A small image classifier, trained from scratch.
Model: 1.59M parameters, arch convnext, patch size [2, 2], layers 10.
Training: muon at rate 0.0016, batches of 128, held-out accuracy 100%.
Data: trained on gratings and oriented noise at many angles and scales, 12.8 epochs.
Rows from block 5, named by matrix and row number. Rows with one number belong to one neuron. Each number is 128 + 32 x the weight over its row's rms, rounded and kept within 0 to 255. All counts start at 0. Numbers have three digits each. After the name is the row's rms in percent of the matrix's.
# gate: MLP gate (model.blocks.5.mlp.gate.weight, 320x160), inputs 0-159
# fc1: MLP up (model.blocks.5.mlp.fc1.weight, 320x160), inputs 0-159
# fc2: MLP down (model.blocks.5.mlp.fc2.weight, 160x320, transposed), outputs 0-159
gate.273 094:112166059122143142150178159065171091089154167129129138110147126107114147133133080166071143131121096076137076134116124111132095059174164130158189150133214136110106068112121147094120147155141102069176137075156122091160119157156092164122119100074094141117103162138161084184151113142108144060144186081135151132163132094121098089133173178123137085111132114167113123138175076108092147102115157137113182143104169139131144123086120122160152100153163174105061189079113113165132181146103117
gate.274 100:163116083145124082125112100053190152186108118101115188123173109116170117071147112103177129164115186112166093114083079095150103090139135146187151102147118125139124048094116122117134051111148178148126156138146100157145128147075089098125140210147080105102118074123115134115135123145132172121102125169154103068102202150148084137124131117145160149192138167193093133063164133155134143100095136122047083124116150096123101142139153147132126145102130124127098127170118113103182077115124081
gate.275 089:111156124114173064111140163185078133151168131135175150092111130103102138132078114090156084149117119112102159153127137162132073150098129078151156126149151140158170114122112143134172155194082141111123139173111136206119065148223131124122087109153124185122142124114175154139102110148045095186148125026130155126159131111126104161111174089071110122094146131109090087105141128129115137113139138147113117131138130112126200133125107095135103127099150069144093079140186127176043121155086083
gate.276 093:141141125086166082096212179151103150137076122126109127168128091113134051091121119164138141117148149145119137113231112122117109137034103113106144178151082093111106154086083117079149147167101146100137182166115117114146100110088134151159088036190117133118153109123138144159076131108167099152145180116155154122182130164156121153128186138126098115090135113188081112110089065131147098142185124139124128080122150162133096112140147109133143110164126170145099161212138126101142120081128162
gate.277 100:093128133129091136177150158156114165152150095124171109088142090156143153126111106147113145159078190145151156122145153106108154159099110124083126055194062141204106109124066141194123135128079165086162122096128163110074100099192116186158133179084158109120141144070164124177105103177108155115129144105111133132168091122128107104092159111111165071140066136105155121081148169178136083076097124149140066119063182119145124153170104101101122106143098115122176161179138118101130143162134164
gate.278 095:092113131153113130098081128090126163165046128106080184106085148120159109126078146128135149139118115101128080122143189134134133139087165163146147116093113122155161185122143151125076152139080152105130103175133155098108113119083121137061159154058098171066117131117112119106146124089120129166159125137107155151056093172118155118109185133090116121131158104131068172113128102174132085076203190105211112121120070177116168141099159148104123110133066136121131135131116138208127117083196103
gate.279 110:141130101143187132125071113107108161083186155123137067132148149079169100100178094083076172099146081164128145106144150102136107141137146120137110081165164152115108088208114148125097174114104108155077175101084128092099113147140066194129104182168102136091097068144175146144119167091182154126099140134083147119171200117138186190138111129107152127137127106109142114155098139125138106148102136134132108097180127090104200107097111098144112071174130193129141118087157158139151145207124134
gate.280 111:167069136208090114088104121048141145219106219142179110114137154136145178110098152142081162087146128146170065147072122114152088125059087084117105122123132068203123090146127158098128078152103161146109132144110161112141103171067147162057116098141084172129160116132111108141090169164159134118143159101120154102135127154175151121157128144103145107194122143150101141062150121096127164127135166131113134111107162117126136121149131170119098141112140178109165100108100071164134101108164111
gate.281 112:119158133160208165081110144119187131116118115063163176159145137097089153114080125168137159084054185123152152084123105118143164108118114096108106118131120139162205094154110090161129231142130166123067108153135111158145082090149168112084106165087147185171184142100131118073130140134077094131123194141138145113179105145105131083110155139084116127100131077183142139141077090160168116078119083186108141128073181112122136116110091105117111133135104125126157108120095093090118115130106155
gate.282 102:109166118205146123070108131089160150146126129123081130133179107128139155135145106118160153107093081069140099100154194098077133098135071157088151149090131098186057134154094081113070115121089193124097107115112140163134096117165239163150234155131137161099079074130112100143088150102192130136132138090135144095158125083121137137131146106110070130122120138142123111164136171131125110110155081127167126151153171138168095186109165168151156114138130153116098076100092093155125128144132136
gate.283 101:140196080137102146080076168160156144133147067064103118150089188130082147088145103116114155154138156150155145149154133059204123150145110153157114176125132134165134155110172107085144140110173156133151133115159170140138150061113094124082187135153165088143131130137091138158132081141050125111142088172125118059084115139120122106157111158158130133078169117118097145076132148144165127135106163185067177148151166170108138093128110117156185166076132158080149116117163084174106098154173175
gate.284 094:156170177101156059129162164120143074122153160116064068106116129101181089150134071186088085111144099118111179164155096218138127133129121091142164105116138144077129136103097125115140145156135151220109160130120135162113135156149139164111077123138100122130117155110128128037133130099098130146115116109179097132126115145141137104116215114154086158152113114086120160141149104146097054086119137122121092110169129060163167122156131135125103175057150108176132079128135120178158104110143203
gate.285 103:143109101126195162169142118150158108105160178165126160142127118139208162078062163102116145130090107091166141103106144126129135120077152135148143148162156125140155172083133126179152128158132152170111128152109098112122079193161140139095139090138138194103132129116179110098116131137136154107068144102091082140101103086155146140173157160121156100109144182200125121155143063127076074195140162171076159123209091117146227099130132137156158164157156146123132175149177092113114095110145110
gate.286 103:121094142106111140108111121162168170092087145157069125158088076168089121154133167110100167106147109100149142139221171123177120120107168093155143159089133157117138112131119091145197168160168142170126101109137181128111075091152106132103144139125115088126127129105110119106145144118092138138124156088175145160095121097146087203102143177144094143120175138182105144124112175150052096029147131154122143181122169119109102074088102129152160086230122094090117076147145129163072113139115125
gate.287 104:170132192161062118110142136119125133181152086146122126064136061159208149218113132119138150099169087141095150199078070115110063123164101117147163190121159148165061086162127141093115146132102141151119095132125131147141099169135142154124104180079160199148087126124149118181070128110143120153168132132138128133141165161123097140113144131116148092175092113162157111090129112120111148113110149131141128158110158153090139094150094051194179136144151133144132094051149130159163098118171115
gate.288 122:211178098060156150126089030129100135087083116101088101103131105097129116141176124132107138109105151152105165129088092131171152135136194151101091155183085141129137161141144136090133094169106150111158130128131191116195123128167140140128144160150110214086121105172142164159082114067156106162129101118153103101066107060125076100151197114139123109159085127118122084151134105154172166108064141146167142082155130110065128135097078143086152139113116112143167107123112154152090123105158127
gate.289 118:134033136180098121161101169146155140141114173179131139085154105090135160066237125131101138111130121166101085153168116114077102120128193121127134114058122128110135144124138133161174182134125166130115152085136117089124140080086135139066104077088101105088120185080135115116102143155128103143108065137152079160120156173163063085107091164109106122118137139115146198165108136121098143084192110121110114192130122126138140140103137116120109155109070174141173140142111126174191081132144110
gate.290 098:165134103135157134094185110172141149066134159134180095073132146107094115098148129140066123113049154120091127134136115085128114161133163100093058125092074095163155137121085166111109114084140115051132167140125110077119116124104088117164087191133122121120124111178089123100171058138127064094101115134119157114249109138134127107114104146057162075171151120191128097098130107143122117137145160128145194073126135123121061169114119102150108118118129098102114115105161112075162109121099122
gate.291 099:184156096157080137101145166082158111154128196129156098153186128128105140108102116146150171086135109091109090112138153104105109132160075146076117076181192130124143096160186123188146111151144114107178132148152079163191130102110137116158113134153155119090152101116145141161153139145176137093073134159087207127155174194113141139110132137148170106100127163111118084082222091120138137087173179127081146114145121142130103130165141019110133076128104148123117147134140122071134123121167169
gate.292 112:090144184110084139153084151142095167115041063160152162080093144097150129104114127191106104115109104118128133141186167121163154138136176148095135149111116121169122180152106096128107156165255106123142124120109144150102090124170096125113127160126162093151146098135148061087210127046086149080076080067129120090157123126141154064108129086105101099140109111090160115081099141130157105145113136164143152134128116115133119122158129135119089131153145111175116125072142158173121141192108124
gate.293 100:120091097149093091124171131115188144180093136148147077121113122154111211083090130120091133080107147157157176107139149139140109106137155148175136147144130186159170111112128121154140131128129132163130178089168135165128127139095128153159097166143095102159117137197054174086097164079157102063120141098141219172072156113081096147049139144122103131163103093173126154094159085118196128123118064138107108081079087127113105135150099134159111207145123082144139139104115112119169114138153089
gate.294 105:141106153142094104114104170119065123165038118143096144183110141087148125101104111112071118066166105190179161151118136120163130147134116155120112103138109145131128088140097122064101159141129179163114109064155153105122152110180109152183091000126180202095171132126100116129136157130142110150126131125097066158116103126196123149090143125148139161118112145144161101062129100122104089104126110118103069133093176131083106135127142128142102144114146097107155058089136131146161116198131151
gate.295 084:077145163134199132151076114130105111119106141191152133134079130148158126086091077138137108067153107099174086066151161100147115130171093092099128124074149139129124161095179106123134112104123113113141162120153102089184175122192121111187187065114116158121122166180171177133139101112101181101148099152193150144176108179145121095162144157098141141146201156112157128108108069066094140116091093117129150176117145131061126142152138147184107124137117099098118171091095162183156142168123104
gate.296 108:073133169183115124115168068115151121108136121079099103122137141178099173091080165179153126115107134161117141146151055137207098128103135132108149109100100165174139140142098119100098152087130068134144145109137181122118086141138130100166102168134137071121133052142052147156109107112127149166057112100115089119199111125128129111087117097123094166050091093104124139082107105179144066107156063093155128137157129133168110106110144133082153128106113186141137131096223122104113108163158113
gate.297 105:129083183109128095102146087127069157132098127156102129150112091164157088207111122099113122090076129129114093101170158105155109102089121069084136186151122081058135105124076118112105143149125107129091127167142081111150155090098122180124141137150097141096097108189143157096111161116142076142159117059169093158163120144088119091146060106124074161147066109087080100092102137134140101135136123204147164187088091115102127106101170169131190090126159134128099121099061144135093097131120180
gate.298 097:144110120101127111069108152140157129108142132148180121119095144099118103101095092164173158157171120115095147160142156158083126172116087117163141133148111081115139136155074166152162144119168100047095043108052131131169104090222103124136117214135167125124087157140136180148103137162111089133111103100125138169140125157158107093113087124096163158197104109097110152149122124129116156136148148124143090155081171083120122067087134154132102232122075121172125084127172137124119080088162141
gate.299 114:147139104168129105117115116118096139144122070105120104124106163151182136122166086148129110136117123157156170111118171104133101162128136209146170107058131134094085081053147145070124183115139166118110121119067112143106098151126166047145085114151087097105112129143085181072091123122053052126086136096107109140148119132134127108124145130116094157151110140078127131093168103133049100101084098088137146158148175164195142107173119103168132098115131228124164128080085166132145129167133127
gate.300 090:141140155149081137081170075111121149096103162094131130123119109125154128095095151091087090100116072126153142132098083153112083172132108145129048133147160111109125116123105131126166196142126083048119138158175125147090106120066114112124151167119158147052142119095180153084102139118126094128126150112113139162107184094104125109166235091125114157138170121113160118130134167164122131095132092057181094149147094133107155107113143140072061188157171181133169137129145079143144070140099065
fc1.273 092:090075117130160173136154112169125108173107088137108125155142169090096135083132153139106130102069165083117140109073159178174136146090141065114209169140060146172132118141134054126127092111122178128083076178141057113106137083059135100171083110054112098141063148130095091081131136129159175108122098173124133114117150131145104131145080115068123121097158068116124109170072133129087106126099111126099106069130120147124161116122151143126119100117195153169104126134120085124071093129120145
fc1.274 108:095123086130147120133108108107126122089166120075138055159204152141082147113120124054111098080098096088088080119147182138134150119114143152125124095154170123132113097084153177175127098118088116103146141074134186104140146189163107078067115101139131184152097108162096130114146176178138089126104171096129095113158111166166107147158203126111161135074127118131147134129188036130153119108119130074086086153102184088131138138143094069140127155108140143126106159191073140154101088129151109
fc1.275 088:122112125142158162077097163088111136142125095048140129136168138117145124129124165134152138130154100113079089171077114107070203116143148139134096146122132150142113139097139125087131101090160168159189141057165137083084142164162121128134146161089146162074152121086156124147111082169063104049130166155138124140157087104060118138119165076160120114093132104145152072122163097154176134093092120108086153096158076176157063122099127175096171139171111122169137063175109144177126104102088090
fc1.276 097:122126135057132115140190167164158101130118067133138141133196102150194110140130117126082133201085144070139162150106132111077162073130157151171074141115229094086178097127090157178154099095113101147127113154157133159185105123151174132150108101063162168169101125129134140071087171133126076148081125154156125126166168159065124122101149120105133110078076156100158131133120161107149089135137131173175136135182161136162112093161136149135171119133121111112126056134138153165131084137129158
fc1.277 101:096159098135135099151126102149112127090164096140107087120090155142156133088128103104150122138141120083180110084132085050145130073048127169105193115186123163127138032125192101120155097109103204127152111097176125135127144062119108154163116128165153116167122087150128133153097190110085121103147116121116161120176097181103140153158120111115129193115162149164103100126100125121126053135151156165111143132013136131167132103111116138136079103160103087140103098151079143131154135070154139
fc1.278 103:109141153152148125140154116142094070092141135089092114166104130130117098169143167043149132067131100124108096188144112098113129129122070173116116165160141132238155155138154118112157137144160163158124142116119115141149089142135105117140140091118141141123135133128169187138146136139212142132183127067104132117086171087120118163209060102110116113135168088153160121125040161174129110123183079136147186164128153112116110094087200172084107144165113081143138151159167133187129118136086139
fc1.279 107:127163142116107112138124139146097166113190154134102071188143111163116104130099109112113126185142145145169154120125139037137135096098158169091124082166124073159123157136162168108141156136113055108115193094141147099123154203159165165174117153112097105141166134064142138111148106109159066118184077142107149193123108088127162094146106118175124086135131127158103156144136152070111064078151172099140057103147081114100104174041108113131096157146142134168127120114124072141119117185134141
fc1.280 113:123044086121076065089133160179186124168133134088127114113125130160112117151144123188134101163134130078073139165115119135159067164006129182135109114128133128155125101089114145149108113131096146083128116122172168143129143116140099074135127156165151094073067156123082123110160102072177085120063139110167158124131139128114134182116129118181161221112104108147088165150126106182125117134073112162073115084105130130114172116104113174125122141117113089078154144128115125080150146147155131
fc1.281 108:108123173126114170152116185185172179219160115141187085067117152111136112108081082056131172113104123143120165138124129150168088115102117100149142169106140153164104114178151120116100127064128129155149146123155183147177130159144078118095040131165136129183134144139093118152102144153130138096134145167104119121139116096177122143103132160084169156130060144141073151185145090192103126136141185161133131141055086141159144122116176140110119115116157117124116103155101142146123111096215190
fc1.282 101:089120109172094111115076136110074118137162136097162090084111162140070126146142092132137146111171189116083074153083138124193090184153109079091077158112190126103097136164108139121072214156082119135124163121127141115115128145148089098159246122123148150129091149145108166125088103107091097126096116116135179142128144103062097079154078144154117143069146128093111090110102175123133117172107136147178128122142112103163168055182143136126172149178106130140162136103178161142114127108131126
fc1.283 097:098117076172148142074089103154118086142122128082144060084085101173150122160142103144164189148139133159196148152206164113140131124192119065149143156085134097130132114152184160136124159119081169124112134161208120136130119179151118161139109139090143133158163137122113129119111126126147146116110125165108097080165091148089086182078118107137122089106151192176128139133133085173152142152087106147105082180126039130122081139156113163151123148060154097090105108087101120148095087165124190
fc1.284 093:107110099096133146120149176114151217169105158171163125096084109189075145107115112197079144154113090188114153154120174103161143114112109178120118174112096140182130141141070102167148102121165128103111067185131132122101100107143118107155089135180146112123139078152142166110159129155186106126150114154100107090108201151136128180174124192088128179128122118095124141085146167109116160074129140126120157097060142085089165173074140151131075079147210114175130145158120133095124135142122114
fc1.285 108:052111147158107132093135154137115082176134116137126060133137145112122122107154132155131098087147144123162093103139104111141131057169128160144183133125151106130113168147147132209142079138140132119168142110144112145111098201103176127108131086156210134133098107147149131127126139106208104112118093199134128154097156120113122135093119073055094126216121174118170128156113153124086183123086133142086108146209120132145130124122131172062210120125153100103151115130124154085073205135155104
fc1.286 111:101195185098142114172130145156137105113088153111161126100163096104188162134085077124131097140107102127109125161063109153195152135147136135153100159096171077138085108130150165116128136100091111116098137157090152094147124128207139132098078149137114082101137204129096169147142171098159110085116108124111103110218054117113213082091149120122145154119163141129156145137117133191150142146095125150170170144173094112077154132155111174095061153161155096149073154151121123114178165122098095
fc1.287 094:127194108108170124147192142116155182205101145126135154102142182112109119135130158106153142107142145124116129114148100130100130044102122091104186150116135066179135138128112111168150165130144112136119180083153102123170127178104161102125134130163180129154126193160152077160103122123138086106135087123162134109073206108143157124159101176163047131185071185142116159174126147140128125137125099100139104114126131178156149106110142189144073103112167161197055155172132114103148135066105137
fc1.288 113:144161081255163143109204164177123145089111167163108084104132083109152084107085117098113151169133160168151127146200118106202141130095127123159137095113110122145121137120164138153144125053158111125138134160075136149089165097123095184144098151138131127159138127118126144111155135180060109090129131134150147115174159158150137150128166112141147131164131167129117118185136104182151140187238085187117106135152136110132138070146141125139136160141133161168096154181109145146157115125110106
fc1.289 124:133182168137093154118047102155110142137128170125147122147137081136130140072255125046106152114113154161109135116103113107094158144093177079128088093136130102120146078133126103149155141123131156115110155168168075121105136126040074136148163124143164119113086176082154203114100180160141132122129068134120113130124177130115109095047106142132143119119143136165116136135097108117130087119151102128104149167104143161151145124076171132110092136128102177100081122179145136143185136099124114
fc1.290 094:146079147151131105168087130138167104118113064128167126099154109085079151148141114141133107138077080090106107116102117137140136151103174110142154120125120053154170096093213097116120131103137116105124223145092108077095116115084119137188131194102109128145139110109148137102091144096129192113117120109174130121109170136131146083207115115124171133065123176076127179153105143122177117073080182094115083163121102142132155169156132114150207086090133117140155108132131142195118073087156091
fc1.291 094:159156096140112124077059155183138119157132109124126152104160114100143160089119117126072100120155112129132072078126149146124105138097135152142184169152088151096110116152138163162117102114083109179091130149142149142144127102132192165124146156114133148138122094086154108170144173147121159123163117104116099142078128149100117141036028080083144142152152108127159128156089073138136213147133126137092081146128145099112147131113162083130150111099114099051131176115178137086145148069024197
fc1.292 109:165150101128046066192103105162119117107124145138161106151144150097119117128122092204097202164118107131130151093141089154148151121075143191144176157123140132127152129106195070098132091133084127117084104103107173191141142086155088132087148139138094158170151054114116106082127121130139121131087116138173134080142098187110101146120097157086180088102179131133110158118112100139140126126137171114125180108084132116107133078137125078140052110095148163137091135168130110100196059102136183
fc1.293 105:112091077081152091125066080120124182092140112153122090091143112108120116149089155134088059072136066151070059081149139094139104131118141118185107110135112094112136104141130123102074138150085155145137169117157130209130152078143135099169151114181153087084174159097083101141125142149144081085130179131097177141113173119098147102144091160125122122111146118128130070101089168054122145136204143097122118114091163113167070119073130091124142124072095080155133138121080109107167094136166154
fc1.294 111:151132144125145136134102135099158140116107159130146130115124075124099123136131122163139074082139100034058123143118112107085114091114127134119185107064148136121099136095145144079143087189160098130166130159186136125137161120094082070191087218077141120086120078151166090158122086178151112113141096134143105122174099129103156097105154121126179110202131139154182142055127153095159129139173116120127141070199141164114098175115123150048158128119159088136105113119185138119141125174100100
fc1.295 078:118170134208164150214089111112156078145109139079161087149124138176159186142070104163114112073112148170134177119185135098144110133091108116088077137060196106125116121177121139106107110101133111105128113133181099125161134132127123138097164121162128164125165179037065124112178115150115080118097157102103127091148101117147190119093149093153207117065141096139105124164125092113096156124180151171173110184121122163133113124174141112116163134116167158145144091117143077154100117112138120
fc1.296 106:130105134208159143107162115090183117112144102137173148145134197157147127140132065108089110100123099108129107124107126123101098156174183106054102055135124160086190130161129121066171153124093154100121138178099118139157118114164131043128165192124106115182138099143132135112109091118164128155203169124115106157103154068170139159100120105128189130101135118093128084102183111137123133110195084102119153111139150144201123102147112134141128134134185050145173154077082122158117129141124094
fc1.297 107:189122150124143134151159143120100175150152102145076124138093122163137089134140121149099050164091124136201139146136105117179103170136098139174207139098139070112149123071092113128178098152134167144163121157156103132093130193140159142113129096054117177083102136107131152084115128157213156201146136139155098112149225117169132102130153130130149114118175147139160078174182165138140117152152103124067159130122092053137103134113162148115199173122100180112119116108119107135136098104135127
fc1.298 098:132120138174089057130116138132105105144117110132096110195088159156123122147123152124116134094108153127117133094128206111164091051111156102120080168213120079155104084082167145075144144097172204080127142119188121099122196122147149111162112133157141147084117166111092154073074163188118144090101139135219177090105072113137148144160107154108171153109097173141146151148181145151130166088119122155124122096147080146092105190146100118110167106146142154151148098134137184124135125154141121
fc1.299 106:148145119181183112062069114106116162155114186148175165146126099085099127087138136158129140154111137118132094135106174127131183091169237124105165115127155101159123152157082144067162134127128112126091120161094070150142109112085171097195092133143102119092139098154184125117156070134174099145066114111116080099135101198130140120119153166124123159098095157074177084182105118102107135135143149122116163123111096149134154149145114134185138127154078059097133130185195110178149133147107093
fc1.300 090:176121147153090138116123160176145142179169106090187129097124084133117136140174129112064070097113172149125107132112084133064106132119094114148062097107140194174108122152127155197072130126135153066120159072113147183174161127185165117176073157072182169175153110123139129069185125110123118150135146151110093143118110135118149111164146129122162091112103143162166131154188095136141158096187169123059179143110132098143122073078100102133177122097096068124111162162125145116112133138133138
fc2.273 090:128133114089177094116095088092114108138148128138096134198060117155093068157142129126135146159084170090192135130158068096051133185126103118134130151191167134107087117144112132156114139192102124121104103128136123125103146097163138141185132073111112097126111211094158058150122151076124163110048143121137139118118122101159198124140108180159158178127134129106115135086069099123125184182131118096106109092149139100113127130190145104119195106163108115126135062195124104167126122151104121
fc2.274 102:171142155129143095085110164148124105111139080135123143124124121127146168095110086127109138142113056117130102255143158114118135115112114118138103172102139109121104143101055106181099168128125063104121194180114074094148098137138168096104142095110131162122132146160133119189094159114175150167178091153103106102140093112167131124035107135112151191163168130191169138086157136139126150136125157158125115135202091116108074140141151144145077094097163106054159091101145148106141123092116084
fc2.275 091:138144119134098104175143108106082150135109167107146139149131125079146113178089088157157154119154154146063120061117110028143074103129196139139120155149156127112127117087103141150148182124193128113198125092100179168116168165113142184124130097140148140129118154145144188093155095127132128142095112133129093127110105138170142120043156167119098155199139172125137165085113174167144153106127107158158166171097123162117103097088171118063166077169145128109159135125136208053157096123111117
fc2.276 100:121165085090090133205134149128090060123114112117205126057141170125196150129163124116144190123133129157102090144065153081109161144087131106138111179072109155107093040126138178082059097138076126110157094137164120117118181096118163122151135112109128151105172080148141125146056082114105103208111115095134128138109183145166108115101147174090166095164093138132121088100130114138123112124176125115159111123152095168158107173111153086164150147129141122141125114139150098124128139068169177
fc2.277 094:080122077146137184106078164097148055144167124169098130137116146142126175090156142159187111117229125095126111096127092066161120107125172083132096091166120122119136134167115127125143116117123106065175148114187131092181141094160143112113110186134108076188156082145119148175087106090130114127136179147110147181075102129092134174106087088140137140165067091129152110112115098122170093116118142100167127192098094134106130115129157172142179090146080167185120104108097155123087169094106159
fc2.278 097:121133148132116080129150129078108116154113143171077175103114161099159141158144160144143120129121162146108106116118112164163090084123074084076089111100177120165141181115101146122214127154208065100191142145074084144174137153150138125169133166099100089122123096122118133095170086168081085062114114204149110142125130125090125105120102150121138132120107168115157198128109161186145151148109165174101179139099162156171151135113114060153155118093168063161123114147113156179138179138181137
fc2.279 109:131178128105079121209108042097079162093149155117138077097157114080122107147065133099121112163085118145130160173133141146147138180087107155137151116089144070170149175135177073157144139118141118120099116134069184163103097123086163128142145192055125128179212097129135120126150130176204120062144106121152107130123147183123128135146104156100154168094125140097157097153130119157116105101141115082122140068110130133114158132116158090096110162082184138117189144140148149152147100086180119
fc2.280 112:160122120109139144101124169202113149143088124174154116117157205113103124130059114118106118176102106126141122109131158137119126072103129143104158120131126163128162119078076163095106112183088103217150138154154156132159172143111139134124118123079162179152118108088139033102105148125147125190138140088097121089115113148114196138115108131103079167170079182149152101114137111138093127058073120155105105151164070163024135097125105129185110137173123116105100081137120136143193133122153094
fc2.281 106:164180076148128173134145186127118088115138120155069082157153152124184124207193172131160089162110142140120158139167127109145151102123155133125142110151068156154164147138126166119119129167156092101122170150122122013126150113147070111176106131129076121152156090139159160084101125112072106085125162147132135064104108119083060098182094093141154118086161129131147184123135108081104115168127178166140130113144160141086128152119096118211212105144086121173117157137134101126132147136120138
fc2.282 109:119102158115119091137127134159128089154100158150053154108167153132136148146094094157137116134121111182089116114150178199079053166121118138116134138123128123094170129132084182134123136189123116180122130096173099128111160115114148074206200117129096077122156100134121148103165070135109111122091142129115154151105152169126143140156189149103145169073209138146117150138074148129160165037145124081156080116134170141118130137167101129146098122109142082035101044117136112124155151108096138
fc2.283 105:137164137091088200129109117176113074151147043120090124115174164095168141096214140137143122104142070146126197100137127161094151149129130088132123132099068176147114136176078133142111145155130108102112146115134081109155127126144105089103107119205133117071159067154169155156088137139123108167109178155138122122124141200139118108120151143138095077068085157117109143159118097126094129147177123202102141089110101158180203147102105120096130125132091138070093165136154192132092109147151094
fc2.284 094:103135140115125140134178092177108069087174080145103080101135090129148135110137139093103163140136133139154114097132166144109189104165129173159108096146122087133169127152080139113058066124102090124139167153071125099098108101108136147106090124133109174152158117091083106129126095167079118072215084128063111139122155175109115123157090125126132082122113124091118122117162154147063157092106145116133136170155135143140087122090121141077018101150193090165113079135111101099120106117108226
fc2.285 101:160088080143118133122103100085125109090148149086130134105077131117156122173175120110151106203131145126160156143040148064078104166113082127120158106106130109162091100109111172180173119120118143154132152195161110182173167104176155127163128113087156108128111116153124106075145103151123150094084100156111148124107185083132120106156117133163165132113164132107105060175138087187130139158137101098070141102171124142084148109147151107085124057136112147064173099162118153147171120144024127
fc2.286 102:183135148179100186145151127115113141111143145134145109170154194153149145095147131121146112113117192098139151165128096126077112159131138115103098143152191165129171109123135152071173116089103128091132134111125115066146118136236196094143121115143175108110129159166107091145100147101095103125136114090118096153118097119083104184144077089062087095155063081231134176108121135108129165152129105120117178142181102135129107151100074117094147130173147137088130102109190126081075175117150132
fc2.287 095:085088128130200161184160099102112143184158121138199114072137100153185134148135090124102142139081145154103149149143142118133130214073082151146103103104150119061154154123101101147130109095116099087159131206128189113121113123147130098136156172133159132142129109195069107119152131117107143088139123161052158113121117156087163118156167137130130028116151112126128155153133152156181073117084144052090145082072141141162132088124137085134098119133091060108126125105125084126109164130106108
fc2.288 128:139215134142131080095158203112125116143041162118145122116052141118133164150109153095122110155127122093150096119106073154219126116100133095067196132135088119118176117117124163141059102108076114181151100102111118118083094105077125165192107131097100127126145134115115083098100162147158092128172100122070104108149127103136099104097137161079115090184106109145131170080112128106182138143115148107121160150147103062070127164190117115164127123113077081109131147148154138137101099171142111
fc2.289 115:082164106149111131174141082152094124127138103092161139122129124212113151208192110136116109087130149125087132127164086101078089157131112147114098135117107047090127165074121159141110151122127147135124168115118160129151138105120128126116105066084151098162123128093156168134120147061114122076166096158155131117117170145151132118103155171099123140100152153136134134120150151136158119098173149134169116139137118095032155107144058120145136167117255076144136074130153159183145172048102117
fc2.290 104:185079082095174089152087103136106090167093075094129130115139102125196142103137173148107144133149159190094067108119165129118140086130132067162088173133162078117083139149094205174143135133127113155131174150088102109097115166180176106167109130116133130086160098080122129141090139109155121098113123137158101064182193112129168082125225117105138154164101116101143112056114103176177106184060131174081116129093146150156127125126135145117120165153140108124094134113135125118143107082129103
fc2.291 097:112113072137146184101099167203153140161151133137145149119080096128147173154111182123109185132169152148127072184093135104135103127134152109140147126134102109117170095115170198092153111111132195113114073154150129099149189118166127115093143127102106165118134083128129133095198138176130111138087168175147170082167146070110123076177093094082113133150168103141129158185094176137106093157143136097125172152161116119119115206193187118154177087124109136161085168080102134095117164143137161
fc2.292 103:093142070142196137154115103153041098156179080137095073139108075138160115190174148157120145103128102106115151123086122123160153138115148127225068134134097095132092070158138120155114128125119118169141132161076121133158180139158137089061120182078109164121157147158077151125124107105125071147123126129051148122152100131131117129164166109191167120144097066116104138119119114112164070139087143147147114134152169129062059131056076149077098139131116119093135120159149167106114137132130114
fc2.293 104:155037173082149133170140092103112117146093094167080090135092153097107113130163132183124134105139178143191099222164132132082113146169151114147093142104110124153098141051165165164159127119137113186155198077128078139098148157100145108178139075151118092094103172158105182108124117119088163150109103092133118094080079103138095130141155109083097153125092100129136099133102103096168130154137118124074148154126148106126177094196139082096112124055141140147095127184168143093116112109148151
fc2.294 102:190112105135102089112093113132166129168170086123102168121099175100118154142121075115144119125129142063085118118147118140151147110097101196081181160083093128078122098104135132146123122125192104136176103103183133156079207162032139135141161081130175105149157138103200097142146117138169114130136121159177173137127177105121118083121076103109118101136170079106085140109158082132160160111078173083165115131143062128132079169147163126120125102124171168181139126141186150170095101109121109
fc2.295 087:144121108080167199120172165128127078082116149115155170141083197131177175151182151132137105135169183116161198161152094094087092137152137043117083099125100153140134176140137138166218129115132076073123073136162143143131097095105144127126166149134150109127148157130125121142119125124085132089101155120158106168124099097131107108139082084065137111121171098143099146141108159175093051139193129082070107118096154111153130114129172157130169152088154105111128194072148148155129103162141137
fc2.296 110:091110116139087134147143143123076111164188104199156172101111122145061142172178153095177126131134175121154121158112172148132153117144114131123130150122149137133113201126119132089084088112093186118081195133118188136112160124094126102118117063226130122144134177103130150156148123178133152201131155113151133131121148137110132125111161136083109146124117104119164101169159168122068191088148146134164046152109128194108065163143166145117128085178137121091166182109175113124171155087156106
fc2.297 108:124190090119133132074107172130105070175104120145137172123181194157167112119124091152108192045044083161086102142111125102174179139093095090143101080102140123168158108119126112138084101134058127121113146100115139081129086120108123122195153121098143086170163137104104125088141093096158070133118105125152125102087081135103123135180102130138148102192090164116157078152111126137185141100133098189129088105109134117094134161103081122165093160141116117134138183057121142168149104107118081
fc2.298 097:157103177136142108149107142169144147174104188124139118127165180099128082143111153164103143114107194140126078165117153106120124159146115101130086144163167137225098180153123203059089092161135144145086105145081113197094110145109132108080103175124087144121125101099103161082111164110131122162115113234103130133124198111165124156099129103086138126125159120117135121134097146120186132111152153123163094127118117158128095107094095068128160153160117209100150084087071150157188151103117143
fc2.299 108:114105098174166148098123124091126112162181070119171141033096110130130087118152154123152189108192146193132115117091146127105146190143101149105093192150154139172092179159103131114144110154145098054113122122174087171142102071164071130138155120140171107085119098135160120108098066131089145108094079120152097127110132075093107065161094157135124149111166136118133084129188130099109174159134133171138148107123081150099129106081143129113191111099178187105133128132134071156084100115174142
fc2.300 094:175133132143158062103142122152188130140137115141117098175094144087135124157123130164085097129159130148154177142169106158093087121185080113120113095112068058118143150128128092081201132115190129162102081128147121106117093101087112189152136104185085115130086195165137101149117120188202108107140042160087088114098136079153114117173171116147144123091116120134117123143158163159146146175134113121140131121149064152097121103166165164127180146121093110106186138157195161106158137167076129